config.yaml
arch: "vit"
norm_position: "post"
activation: "gelu"
parallel_block: false
positions: "rope"
residual_init: "none"
beta2: 0.95
beta1: 0.95
precondition_frequency: 32
one_sided: false
grad_clip: 0.5
steps: 10100
batch_size: 128
Rows from block 13 of a small multi-label image tagger, named by matrix and row number. Rows with one number belong to one neuron. Each number is 50 + 10 x the weight over its row's rms, rounded and kept within 0 to 99. All counts start at 0.
Before each neuron's rows are labels from the 100 images, of 14976, where the neuron reaches its highest value: "responds to" is what is common among them. Only what is clearly more common there than usual is listed. The data: made-up road signs on poles.
# fc1: MLP up (model.blocks.13.mlp.fc1.weight, 1024x256), inputs 0-85
# fc2: MLP down (model.blocks.13.mlp.fc2.weight, 256x1024, transposed), outputs 0-85

responds to: white face; grey rim; purple rim
fc1.491:54 57 47 41 48 57 29 37 54 52 48 68 38 37 55 49 49 44 41 37 44 40 50 74 55 47 45 52 41 49 70 39 57 53 39 59 71 36 51 40 47 57 58 39 57 56 58 63 50 60 37 56 57 38 45 36 70 50 43 71 60 39 52 61 40 54 44 43 55 76 49 33 47 42 67 45 50 59 56 47 57 48 50 36 50 56
fc2.491:47 28 32 54 42 53 57 44 52 62 31 43 22 63 44 51 50 46 52 60 54 48 39 67 43 55 59 33 36 55 60 50 60 49 48 61 51 50 51 35 48 62 61 42 41 36 40 54 41 51 44 53 63 53 54 37 43 56 67 45 41 43 44 36 42 43 35 36 52 52 43 51 60 45 68 43 71 46 52 64 59 61 49 45 45 57

responds to: teal face; square sign; grey rim
fc1.540:40 59 63 39 31 52 59 50 44 62 50 41 61 63 59 66 51 49 49 54 48 37 51 41 50 56 40 52 54 56 54 52 48 38 32 57 46 34 59 55 66 55 47 68 47 59 52 52 58 40 49 55 46 43 64 67 65 50 52 61 57 42 61 74 64 50 48 51 54 53 59 65 57 49 45 44 45 40 68 38 59 50 48 35 44 42
fc2.540:62 60 52 45 38 60 71 47 57 42 62 61 50 75 34 67 45 49 68 56 44 35 54 32 50 53 44 30 51 57 64 57 64 61 49 60 40 21 72 46 44 49 40 62 44 39 49 49 49 46 58 55 49 53 40 53 50 42 42 42 79 59 48 57 58 52 44 44 41 43 56 34 38 68 59 40 47 55 46 57 42 54 38 46 58 54

responds to: bar; square sign; pink rim
fc1.419:38 39 47 53 74 43 42 47 62 32 61 67 32 44 29 47 62 43 47 61 40 52 41 41 53 44 31 41 52 59 42 50 58 46 38 65 48 53 64 44 44 68 36 56 48 52 54 37 43 53 56 49 38 58 44 49 52 43 46 74 52 52 34 50 50 55 45 61 62 39 36 50 55 62 53 39 54 54 48 20 62 55 46 46 57 64
fc2.419:59 56 59 52 29 51 45 42 34 47 60 37 35 42 54 62 77 45 46 54 59 65 58 44 53 45 45 41 46 62 43 57 18 55 53 25 62 42 41 42 50 44 60 45 55 34 65 38 61 29 63 52 54 48 30 58 60 50 56 60 59 48 50 44 49 52 56 51 42 54 38 52 58 47 37 52 51 48 40 46 35 82 23 63 53 54

responds to: green face; E; cross
fc1.151:57 57 54 65 50 54 71 74 63 56 45 45 62 39 63 62 51 44 41 58 44 36 70 41 39 37 45 61 47 36 49 51 45 39 39 41 45 55 37 42 52 55 52 57 65 36 57 47 57 42 43 49 34 52 42 60 49 32 64 73 50 46 57 81 64 56 46 60 52 33 60 52 52 54 38 45 63 44 48 36 53 52 47 26 61 51
fc2.151:62 40 58 59 58 43 71 56 66 50 28 35 50 64 57 75 49 60 53 75 39 27 49 59 42 69 61 49 55 51 57 44 56 64 78 53 60 60 58 50 39 65 41 62 57 39 42 44 59 50 66 70 46 58 67 47 33 55 65 76 45 66 46 48 49 55 44 45 43 53 38 59 44 61 56 41 55 31 54 53 42 52 30 36 55 55

responds to: brown rim; yellow face
fc1.404:60 59 55 44 34 62 58 53 54 47 59 46 55 74 27 30 56 57 49 56 45 53 44 59 50 42 40 29 47 55 53 58 65 30 31 63 43 61 54 35 39 49 74 38 65 62 50 52 33 39 37 49 59 59 36 47 47 53 69 58 46 33 51 38 52 56 51 41 52 45 35 50 62 29 46 61 45 55 48 44 41 52 50 54 53 48
fc2.404:48 48 60 54 43 52 57 50 37 59 63 45 67 58 56 64 60 60 46 63 53 43 17 48 47 30 48 38 49 55 63 65 35 53 36 59 55 48 51 40 48 40 45 42 55 75 45 49 45 46 36 51 54 49 36 48 51 51 54 44 56 58 47 52 48 62 50 56 59 65 48 56 58 44 63 56 37 50 65 41 86 46 56 50 47 61

responds to: pink rim; brown face; purple face
fc1.766:66 53 58 54 31 41 53 50 31 25 45 35 74 47 42 62 62 53 53 53 46 58 35 39 56 60 45 55 48 34 37 78 52 48 42 45 51 35 44 47 66 54 52 55 45 47 35 45 38 43 43 65 55 37 55 60 54 57 48 53 51 40 52 52 66 38 38 50 56 57 51 39 55 48 57 52 51 58 45 58 37 52 44 46 60 55
fc2.766:49 49 53 57 54 63 48 48 50 67 55 52 46 51 62 61 33 47 61 61 42 37 45 51 62 29 34 58 68 57 40 42 61 57 45 53 61 60 52 70 54 54 62 69 55 50 59 56 22 45 63 57 60 42 47 63 51 55 52 61 49 66 45 35 58 57 64 48 38 35 59 45 62 42 40 58 46 43 47 37 67 47 59 56 32 62

responds to: pink rim; green face; struck through; face: brown
fc1.719:39 55 49 52 43 49 35 54 52 63 43 49 68 55 72 61 64 55 50 60 58 60 46 68 46 43 45 43 34 55 56 58 45 34 46 44 41 44 66 51 60 42 51 60 53 37 53 34 40 46 42 50 48 49 55 45 53 56 69 55 56 49 62 59 45 60 47 52 43 49 44 55 45 66 56 61 61 66 42 48 66 51 48 65 48 39
fc2.719:51 58 66 63 39 51 47 68 57 45 48 40 26 54 63 48 58 39 42 46 28 39 65 38 33 33 34 57 54 49 57 43 50 42 36 45 52 43 50 43 40 58 55 42 52 19 47 66 56 45 52 59 72 65 55 57 37 36 64 61 45 48 47 47 59 52 39 61 28 48 41 61 41 53 57 36 46 49 52 52 40 64 44 52 48 58

responds to: brown rim; hexagon sign
fc1.708:37 44 43 39 46 53 57 58 51 34 33 34 44 79 45 39 56 40 52 46 39 52 53 44 39 50 46 39 35 66 64 32 48 43 42 48 54 39 49 46 43 44 50 28 64 42 45 58 41 58 41 63 35 45 48 67 50 56 70 55 50 44 32 55 57 61 45 41 45 46 30 57 60 49 53 42 46 67 49 47 46 47 32 61 54 59
fc2.708:49 63 48 44 41 62 58 51 34 60 82 32 62 48 49 54 59 54 43 58 54 59 50 68 40 43 64 37 65 48 48 41 49 54 32 47 56 71 66 44 59 51 42 40 58 77 61 53 44 51 63 31 47 61 50 49 57 58 49 44 50 42 35 54 49 42 59 47 42 54 47 34 67 53 54 59 39 39 39 57 54 52 54 40 48 49

responds to: pink rim; %
fc1.318:39 39 56 45 58 44 36 51 52 40 69 35 45 66 49 55 52 55 80 41 33 60 54 44 51 63 35 47 56 47 66 55 32 63 41 49 51 54 47 52 71 56 63 66 37 46 56 61 41 51 64 77 36 61 59 27 59 61 46 59 59 56 58 45 45 53 58 52 51 48 61 46 42 58 46 39 32 37 44 43 48 53 54 58 49 57
fc2.318:49 51 34 38 34 43 55 51 44 72 51 60 50 45 36 60 47 37 43 64 39 43 55 60 60 60 50 64 45 51 30 60 41 44 54 49 45 52 35 59 61 41 47 50 58 62 59 47 56 43 65 49 46 26 47 50 39 62 41 44 44 36 60 63 68 57 56 58 44 38 42 69 55 35 47 51 56 41 56 44 52 61 49 41 50 34

responds to: grey rim
fc1.492:51 48 33 37 55 68 47 50 49 57 49 52 64 57 49 43 51 43 48 68 75 43 49 40 32 52 47 50 67 37 39 41 44 38 52 53 37 57 71 44 59 63 51 21 44 54 52 51 51 58 51 43 48 51 62 72 40 46 50 37 45 56 46 36 54 56 46 34 40 50 56 48 48 45 52 34 41 32 36 40 57 57 40 39 58 42
fc2.492:37 59 44 39 36 58 58 52 58 50 42 58 66 35 58 66 56 42 59 33 56 46 36 48 52 35 39 53 53 40 45 44 51 71 59 47 66 46 38 44 48 32 35 51 51 47 57 46 29 66 43 63 81 47 34 42 43 49 35 68 54 39 66 71 61 37 62 62 41 48 53 49 42 51 61 49 50 57 49 48 60 55 28 36 30 67

responds to: grey rim; hexagon sign; yellow face
fc1.596:44 41 61 44 43 62 46 47 38 55 38 50 49 63 55 37 56 55 46 50 52 50 44 50 61 70 63 52 61 50 51 52 56 16 55 35 54 63 54 45 40 46 43 39 51 55 46 68 34 48 53 56 60 56 49 34 45 29 54 38 39 60 27 63 54 50 44 45 30 52 41 72 68 51 56 43 38 62 19 41 44 48 55 54 60 51
fc2.596:43 59 45 50 51 53 69 43 49 53 42 43 54 46 52 74 42 68 35 56 57 64 58 63 50 41 35 36 32 43 46 42 47 47 49 44 49 39 47 39 48 46 37 48 58 54 53 41 44 45 34 53 48 27 56 57 41 40 57 71 55 66 69 43 44 51 61 50 43 53 55 43 60 42 49 48 40 39 51 43 60 54 33 50 45 60

responds to: yellow face; white rim; blue rim
fc1.381:55 40 59 58 50 59 41 41 42 40 54 41 60 50 68 44 43 61 61 58 52 55 38 61 37 45 62 51 41 78 40 41 47 42 56 53 35 45 55 60 33 49 51 58 42 55 58 44 47 46 55 50 36 51 40 46 53 40 54 52 35 56 56 47 51 46 72 61 46 37 73 52 58 36 44 53 63 39 43 48 45 41 46 55 63 48
fc2.381:48 58 32 55 60 44 43 69 63 69 55 50 34 46 55 49 59 60 52 52 53 36 67 48 58 47 42 52 42 60 33 49 54 37 48 50 48 38 52 47 56 54 42 53 43 44 44 35 57 49 35 54 61 49 61 41 50 46 42 15 47 68 65 42 56 60 53 47 59 47 38 52 38 31 60 44 58 50 45 38 19 71 40 44 54 49

responds to: bar; blue face
fc1.698:64 33 35 52 48 38 61 44 59 52 66 66 55 37 45 31 48 70 41 57 61 43 45 52 66 55 33 51 47 49 54 58 36 42 32 44 64 51 48 38 46 45 43 62 46 45 55 63 47 50 48 57 35 53 49 38 42 42 52 64 45 69 58 43 60 49 64 21 52 56 39 52 42 60 60 51 49 52 49 33 47 54 47 47 49 63
fc2.698:41 49 44 41 42 58 47 58 38 42 58 37 38 35 45 44 68 35 41 63 61 50 58 56 32 45 45 41 50 64 37 67 34 52 54 68 78 63 37 62 45 53 46 41 43 54 56 53 32 50 54 46 39 58 48 56 50 46 38 52 58 45 44 62 57 45 68 51 55 63 57 53 51 46 51 40 31 57 48 58 60 53 52 54 45 45

responds to: green face; triangle sign; white rim
fc1.505:72 40 73 48 44 40 71 58 49 48 51 30 35 43 52 49 53 51 55 54 43 35 46 63 44 55 55 46 44 62 49 51 66 48 43 70 44 63 53 60 34 47 41 67 69 41 47 53 47 57 38 54 37 47 50 55 48 55 51 50 61 45 67 65 63 44 57 46 64 55 54 40 44 59 36 50 54 40 58 17 63 48 61 50 49 46
fc2.505:72 53 48 70 37 42 61 58 54 60 49 49 45 51 65 59 57 62 66 43 48 54 54 56 58 39 54 42 51 48 42 56 65 50 57 72 56 66 57 44 39 41 52 44 60 46 47 57 64 54 56 50 43 71 50 62 50 58 43 34 48 46 47 55 54 52 43 58 51 53 42 62 59 46 36 54 62 54 48 32 46 69 45 47 37 40

responds to: bar
fc1.699:62 48 54 47 37 36 45 60 41 57 51 45 45 61 41 38 49 44 49 45 61 54 51 41 42 49 51 38 39 57 44 36 49 60 42 41 57 45 50 52 56 55 60 47 68 34 27 57 56 64 49 57 42 44 58 57 33 57 61 49 54 41 54 50 59 40 56 59 59 51 29 65 50 47 60 57 54 42 39 57 59 47 63 43 56 59
fc2.699:52 45 32 42 54 47 59 53 38 59 54 26 51 44 47 41 55 43 53 51 34 49 55 61 42 29 49 49 47 48 44 39 53 52 59 51 45 59 63 44 36 52 46 46 34 46 50 56 34 38 45 50 51 45 43 47 48 58 55 34 47 54 56 34 41 35 62 72 60 56 48 47 36 48 44 47 40 54 65 47 64 46 38 65 59 45

responds to: pink rim; arrow right; %
fc1.320:56 68 41 53 58 54 31 56 51 55 63 55 60 59 53 46 49 45 49 56 43 63 41 34 42 50 26 49 42 60 47 48 52 41 41 36 37 57 55 67 41 55 64 61 48 51 53 55 56 56 65 51 52 59 64 44 52 60 46 65 43 68 56 63 65 46 58 46 51 50 56 57 57 53 45 44 46 45 58 47 53 66 54 41 49 59
fc2.320:33 49 54 49 44 64 54 58 50 58 60 56 68 61 41 36 64 55 47 44 46 50 56 45 33 35 53 38 49 52 40 58 44 51 59 52 71 70 34 42 63 42 53 56 38 49 39 48 51 62 50 50 50 54 42 61 29 54 40 73 65 40 29 72 54 59 62 51 47 47 55 54 50 35 56 61 48 43 53 38 50 50 44 55 51 64

responds to: yellow face; green rim
fc1.40:59 42 52 55 36 54 39 54 40 41 63 49 34 48 26 41 57 35 58 68 35 39 62 64 41 39 53 38 61 54 52 43 34 64 38 53 36 44 59 61 66 53 48 52 59 51 47 45 53 52 39 63 58 49 35 39 56 58 41 47 45 60 59 60 61 65 44 65 49 52 62 55 55 39 61 51 54 56 56 55 46 51 64 36 55 38
fc2.40:42 45 54 51 36 57 71 25 36 29 49 48 62 72 45 47 46 28 76 57 57 42 40 38 63 57 54 63 44 23 61 42 53 33 53 67 38 42 33 30 51 61 44 46 39 43 48 57 62 56 50 66 51 63 51 67 49 47 54 41 61 47 63 34 48 61 51 67 62 55 39 52 57 32 30 41 39 59 43 49 39 49 47 46 28 65

responds to: brown rim; triangle sign; yellow face
fc1.432:45 37 64 29 45 33 60 70 48 63 55 43 43 46 47 46 61 56 68 65 51 57 52 63 46 40 33 46 48 46 67 46 48 31 42 43 65 57 72 32 65 43 68 38 47 47 46 51 42 60 41 61 56 69 40 42 47 42 72 61 44 45 59 51 46 58 37 39 49 41 37 52 47 51 41 51 56 52 58 46 54 41 41 52 39 50
fc2.432:39 68 49 47 34 48 53 49 25 50 43 42 69 35 52 32 68 27 40 83 46 48 44 28 67 49 51 56 35 50 72 64 52 38 50 34 56 54 51 61 66 39 54 56 48 56 29 47 51 41 48 43 58 39 49 55 69 34 58 61 48 43 57 51 42 55 44 57 42 58 31 37 56 63 41 32 42 53 42 58 54 64 41 48 49 51

responds to: white face; brown rim; orange rim
fc1.116:62 42 46 63 35 58 50 41 71 47 34 48 57 45 65 47 54 62 56 52 47 44 43 72 54 47 63 59 52 43 59 59 58 38 52 57 57 58 16 50 52 68 57 41 54 56 37 57 38 44 37 48 60 43 40 26 48 44 61 42 35 42 45 59 45 65 55 46 53 38 62 43 58 59 53 37 51 64 50 61 55 42 58 50 35 61
fc2.116:45 51 39 49 27 50 23 60 53 59 42 49 54 38 52 58 55 40 47 49 48 57 43 43 62 61 43 58 33 37 61 50 57 57 39 61 34 57 58 50 45 43 54 49 49 41 55 51 39 27 41 36 53 78 55 45 44 40 43 55 53 49 49 49 35 47 55 42 65 43 47 56 47 44 45 46 38 39 54 52 44 35 37 30 44 64

responds to: teal face; outline: hexagon; struck through; heart
fc1.533:36 52 79 33 56 58 45 54 52 55 53 40 44 58 37 49 43 53 61 64 56 47 40 56 57 56 49 61 54 61 68 64 46 62 55 44 59 37 53 55 61 63 51 47 45 42 28 67 49 49 58 60 49 56 45 47 38 58 57 22 48 54 40 35 41 62 47 48 55 36 38 73 43 56 50 58 39 72 50 46 33 54 47 49 58 42
fc2.533:67 68 39 68 48 49 52 50 56 30 47 58 49 46 49 48 55 46 56 38 50 48 42 47 44 58 52 39 59 53 45 64 50 37 46 42 58 58 54 79 46 40 71 49 52 55 58 56 28 52 42 43 53 63 51 58 44 44 63 52 46 30 41 64 57 36 59 57 52 62 63 44 55 61 51 48 31 35 51 55 37 46 71 51 39 44

responds to: brown rim; hexagon sign
fc1.403:55 46 45 86 33 35 66 48 45 60 58 49 52 57 47 45 55 41 56 57 57 50 63 35 55 52 67 63 73 61 34 39 60 47 59 47 56 51 36 36 57 41 46 51 59 45 62 60 52 41 46 56 55 64 50 57 63 37 55 44 43 56 66 48 30 44 58 51 52 27 33 48 55 56 32 53 28 41 45 47 38 55 48 49 59 52
fc2.403:62 64 73 60 51 46 46 32 73 53 71 73 48 44 25 53 73 46 40 46 49 48 60 60 58 47 39 33 54 70 61 63 51 61 53 62 50 57 24 56 36 43 43 43 78 53 27 47 32 31 49 47 43 56 54 43 57 48 60 49 51 48 65 65 40 44 54 36 42 58 48 51 62 45 34 54 49 53 49 42 76 54 48 74 44 62

responds to: white rim; triangle sign; black face
fc1.65:58 44 51 52 45 64 49 49 58 42 30 48 47 32 49 59 69 54 43 63 34 55 52 51 72 54 47 38 74 40 33 35 45 41 35 70 56 54 45 60 59 59 36 48 52 41 41 34 44 37 54 38 51 55 44 40 43 52 70 21 40 58 56 58 64 40 39 58 44 46 48 56 61 51 57 44 72 43 41 52 66 62 54 50 42 36
fc2.65:56 48 52 57 50 52 47 38 56 33 45 48 50 30 19 46 53 47 67 48 51 32 54 51 59 47 48 54 59 52 50 54 70 49 46 40 39 50 41 71 50 43 52 58 46 56 50 50 42 48 48 41 56 52 54 62 38 62 40 61 55 65 62 51 42 55 65 51 70 43 57 41 44 43 50 47 57 47 53 44 77 48 44 42 41 54

responds to: brown rim; 20
fc1.50:42 53 52 32 52 51 49 52 49 78 40 44 57 42 51 42 57 72 48 44 36 40 56 38 40 60 42 54 49 58 55 51 49 59 26 51 52 60 49 43 46 44 55 30 42 63 43 50 32 53 36 54 60 57 47 30 45 48 60 56 56 55 49 60 61 56 39 39 63 63 43 56 63 52 49 50 43 46 53 57 37 52 49 31 55 47
fc2.50:36 38 62 48 47 43 42 50 59 59 66 36 63 56 47 45 34 35 54 43 60 51 48 47 35 50 36 44 47 44 57 52 53 62 32 41 46 51 51 62 54 56 30 51 52 45 47 45 42 51 58 37 36 47 67 62 41 59 57 48 48 60 43 43 45 47 54 67 58 61 55 51 58 48 42 52 46 67 40 37 60 56 32 42 57 46

responds to: yellow face; triangle sign; E
fc1.498:43 57 44 51 31 32 48 35 45 63 66 69 48 38 54 37 50 41 56 58 63 50 60 58 50 45 48 57 45 62 48 47 51 68 52 65 58 50 54 42 43 33 45 51 42 58 45 56 43 56 47 54 36 42 42 67 60 56 35 44 50 55 71 42 36 57 71 49 56 40 52 55 73 40 55 43 46 46 59 46 72 47 55 40 51 41
fc2.498:59 25 64 54 59 42 42 43 47 42 52 43 45 60 54 59 57 68 47 55 49 49 58 70 45 64 55 39 39 54 34 60 46 37 53 60 41 33 48 54 44 58 59 42 36 51 49 42 44 49 40 46 66 62 42 45 46 54 34 57 46 41 59 71 72 36 39 37 38 34 48 62 37 45 56 47 60 46 59 54 28 62 46 59 47 35

responds to: pink rim; teal face
fc1.62:54 50 60 36 42 52 67 57 55 53 57 42 47 50 66 25 44 64 59 46 55 68 59 34 52 49 52 50 50 31 36 50 42 54 45 39 57 65 34 45 55 47 38 55 42 44 36 39 37 50 53 54 57 42 56 56 51 53 50 51 46 51 48 58 50 48 45 53 43 63 33 45 57 58 36 46 49 37 64 55 35 51 58 71 40 46
fc2.62:49 59 66 58 69 67 47 53 66 62 43 52 41 57 53 53 54 51 48 55 34 58 48 61 44 44 34 54 56 60 48 42 62 32 53 55 48 32 68 43 41 30 60 54 52 47 55 55 38 64 46 32 62 33 40 46 45 51 47 58 50 56 42 48 39 45 56 51 32 42 46 53 46 51 44 49 46 47 40 32 48 46 53 44 51 39

responds to: grey rim; teal face; !
fc1.5:57 47 57 61 48 28 38 60 38 35 46 43 67 48 39 48 45 49 51 69 54 27 39 50 79 57 61 59 48 66 50 54 55 43 68 46 52 59 58 54 34 44 49 46 37 49 51 39 54 49 55 50 34 41 43 52 40 41 31 63 55 40 61 34 47 54 40 40 49 48 49 49 47 58 48 60 51 30 65 62 41 48 51 69 61 61
fc2.5:46 49 37 49 45 65 55 39 53 38 63 54 55 39 69 48 39 42 57 55 46 56 60 48 45 48 63 42 62 61 54 43 45 55 60 45 42 35 34 43 66 65 34 44 62 59 61 53 43 70 53 51 48 63 40 35 64 45 45 54 60 46 44 52 50 45 46 60 37 68 34 43 34 46 43 40 44 43 46 52 41 75 50 45 43 38

responds to: yellow face; Z; grey rim
fc1.386:55 56 53 48 67 54 49 42 53 23 55 42 38 58 46 50 53 28 79 53 52 59 53 42 46 62 48 39 57 63 46 52 44 45 57 51 71 55 53 66 56 44 33 59 54 60 58 53 54 52 46 53 46 28 50 40 44 54 46 52 63 48 63 58 32 48 55 33 50 59 54 55 34 38 44 49 38 30 47 53 38 51 46 25 48 71
fc2.386:43 55 61 50 44 41 30 65 54 50 63 47 64 57 43 55 44 39 55 43 52 53 57 37 56 39 59 65 45 36 48 51 59 51 34 35 51 61 58 55 47 52 49 34 48 44 37 37 39 67 65 55 42 50 47 45 41 63 54 44 50 67 46 38 41 46 61 44 48 52 36 19 39 48 45 48 56 69 68 55 54 59 39 36 45 44

responds to: bar; grey face; Z
fc1.256:54 60 57 44 51 52 40 39 29 48 63 53 52 51 42 57 42 47 48 48 53 60 36 32 47 45 39 41 71 48 46 68 61 59 69 50 70 68 37 51 53 42 50 51 60 41 48 24 46 44 57 46 57 42 49 48 45 51 43 50 54 30 42 58 55 36 43 51 54 68 59 61 59 61 52 41 57 53 52 47 55 51 46 67 42 61
fc2.256:46 58 57 60 48 53 48 60 28 41 47 50 59 48 54 52 48 51 28 47 63 34 45 44 41 68 64 57 54 62 34 62 56 60 57 56 43 42 54 43 52 32 50 41 41 62 56 51 50 45 35 46 61 36 44 34 52 42 50 34 42 68 52 47 34 36 62 46 66 49 30 54 52 43 43 49 47 57 33 47 54 56 30 52 41 59

responds to: brown rim; yellow face; triangle sign
fc1.398:45 54 38 44 51 43 38 40 58 46 50 43 42 56 30 32 61 58 64 48 48 35 46 53 49 43 53 33 61 58 59 46 50 44 34 74 66 52 53 43 34 51 47 36 55 48 61 30 47 52 32 57 62 63 26 43 67 44 65 53 56 51 45 68 71 46 72 26 46 63 51 70 56 57 63 42 40 54 44 49 50 73 43 48 47 35
fc2.398:57 38 49 57 50 28 50 65 72 63 58 52 56 51 63 50 51 60 52 53 66 45 36 53 27 47 51 44 50 51 65 66 48 47 50 38 46 57 58 55 57 37 56 63 64 51 38 39 63 32 49 36 64 67 58 63 62 67 65 56 49 42 40 41 41 54 53 59 63 35 52 35 49 43 51 54 52 40 53 38 50 46 29 47 44 58

responds to: grey rim; blue face
fc1.253:41 38 64 52 39 28 51 32 55 67 52 38 23 58 46 62 37 48 49 62 43 56 62 47 63 56 53 64 45 43 57 52 54 69 56 58 47 49 45 39 47 60 57 62 46 34 41 36 47 56 54 62 36 69 35 38 45 65 65 49 42 55 55 32 70 56 44 52 49 42 48 57 49 58 61 72 56 54 49 70 53 58 56 58 53 52
fc2.253:58 37 64 52 61 57 42 55 55 39 50 42 45 55 48 44 57 47 67 74 51 35 43 53 57 53 49 55 48 52 46 39 67 48 65 66 55 50 50 50 50 36 48 55 61 46 53 52 69 55 56 39 43 37 51 40 39 51 58 60 55 78 60 43 58 48 55 56 53 58 59 46 55 33 36 33 34 51 50 47 60 50 44 32 52 56

responds to: green face; pink rim; struck through
fc1.333:50 44 54 50 46 54 56 62 41 60 29 39 46 49 57 56 55 47 47 54 36 36 56 53 54 40 43 35 48 45 51 50 48 53 48 66 36 70 53 54 57 47 57 38 52 42 44 35 39 55 56 46 45 51 45 69 46 60 48 59 66 25 69 80 66 43 45 48 41 50 59 52 45 57 44 45 57 54 54 48 58 58 54 60 36 48
fc2.333:69 47 59 57 51 55 45 56 55 50 50 63 52 63 47 52 66 46 49 57 65 41 37 36 38 48 57 36 49 46 62 53 42 63 33 61 64 58 50 41 51 64 36 54 53 45 58 59 47 47 48 54 40 42 46 45 14 45 37 56 46 64 45 59 58 68 32 58 64 78 42 44 53 50 45 34 80 52 31 41 54 68 43 53 42 52

responds to: grey rim; teal face
fc1.130:50 42 75 52 59 62 54 61 53 71 45 57 43 44 33 54 63 58 45 40 43 44 46 30 60 46 61 50 40 63 52 62 59 46 64 73 46 45 37 44 52 46 58 39 61 44 44 48 45 52 51 48 36 52 44 39 49 51 44 52 50 46 59 58 50 63 53 30 48 37 53 25 53 56 40 46 52 46 52 43 67 61 51 49 51 44
fc2.130:57 45 53 53 52 41 56 61 58 38 44 37 60 38 39 50 43 38 53 42 56 66 48 69 46 45 45 48 52 30 69 65 53 39 37 65 42 57 57 76 41 67 52 38 57 63 42 54 51 42 47 50 58 61 57 41 54 61 46 49 49 59 47 47 45 60 50 56 38 47 59 49 44 39 40 59 63 50 33 58 58 57 51 43 67 41

responds to: pink rim; triangle sign
fc1.95:55 60 47 32 60 44 53 58 46 44 42 26 51 55 60 42 53 59 43 63 36 41 40 50 61 53 54 44 53 46 48 56 44 34 47 46 39 43 46 44 61 46 56 50 62 45 59 60 49 37 53 41 64 46 25 45 38 57 62 70 64 35 48 39 41 58 67 29 48 45 58 57 53 59 44 53 65 58 30 51 55 35 66 46 53 45
fc2.95:46 49 58 47 56 61 60 62 41 54 53 75 49 54 65 74 39 54 40 46 30 62 36 54 49 53 48 52 69 57 55 53 72 35 46 56 59 48 46 46 59 53 61 58 36 58 64 49 50 41 33 69 50 29 52 74 51 66 49 55 32 48 57 55 45 59 48 45 47 70 57 56 66 54 50 60 46 52 56 49 54 30 47 66 66 52

responds to: yellow face; heart; ring
fc1.616:28 57 54 50 65 53 42 48 52 60 45 59 39 46 29 45 46 39 41 50 43 40 52 64 65 61 43 50 51 35 41 29 40 62 52 43 50 46 31 62 50 42 58 73 58 51 53 49 46 49 39 49 30 77 48 53 59 48 58 44 49 63 58 38 43 69 52 53 51 53 46 63 55 38 41 62 44 64 42 65 64 55 40 53 64 71
fc2.616:43 44 56 46 48 43 60 54 66 38 51 63 61 52 68 29 57 51 54 53 39 61 59 62 50 46 47 60 57 46 42 55 62 53 52 44 46 33 49 48 57 52 45 59 49 51 50 59 46 57 53 61 61 45 45 52 61 63 61 60 42 56 51 43 55 46 45 65 46 51 41 42 63 38 57 63 64 58 65 62 51 53 72 67 45 54

responds to: brown rim; triangle sign; struck through; face: yellow
fc1.297:63 45 50 45 39 44 55 35 62 47 42 39 56 48 35 30 62 64 36 36 45 32 36 41 52 40 46 31 63 57 54 51 43 39 35 66 53 33 35 52 37 40 49 36 67 58 48 63 43 51 26 43 55 51 54 50 45 42 43 37 25 39 53 59 56 65 61 49 33 45 52 59 62 50 52 61 52 60 52 48 34 52 46 43 55 44
fc2.297:60 28 46 57 40 40 43 58 49 72 57 37 61 52 40 42 57 55 40 46 61 48 33 69 53 59 47 46 51 51 53 59 40 29 45 50 58 54 60 51 57 44 57 53 63 60 57 46 48 52 34 19 50 33 52 49 51 50 58 55 64 52 46 53 40 46 39 63 67 57 55 50 46 43 60 53 31 50 32 42 60 56 61 52 36 69

responds to: yellow face; pentagon sign; black rim
fc1.365:54 54 60 46 55 54 58 54 38 29 38 33 56 60 28 44 39 45 47 44 61 51 35 34 60 54 36 47 44 62 70 68 38 44 56 78 53 40 58 61 45 40 53 49 53 46 55 51 49 62 54 56 50 41 64 65 36 37 53 39 51 42 67 55 39 52 48 44 55 48 63 49 54 47 52 46 63 37 40 62 52 45 43 66 60 45
fc2.365:58 35 61 50 50 49 62 49 56 61 68 53 59 41 57 58 69 51 73 43 55 55 57 34 41 42 29 45 38 39 49 41 63 44 30 48 52 54 55 64 32 68 35 47 66 38 57 39 39 53 59 47 59 40 52 54 44 28 45 39 52 40 61 44 60 50 40 55 55 62 26 41 68 60 53 47 48 51 52 44 40 64 40 41 28 49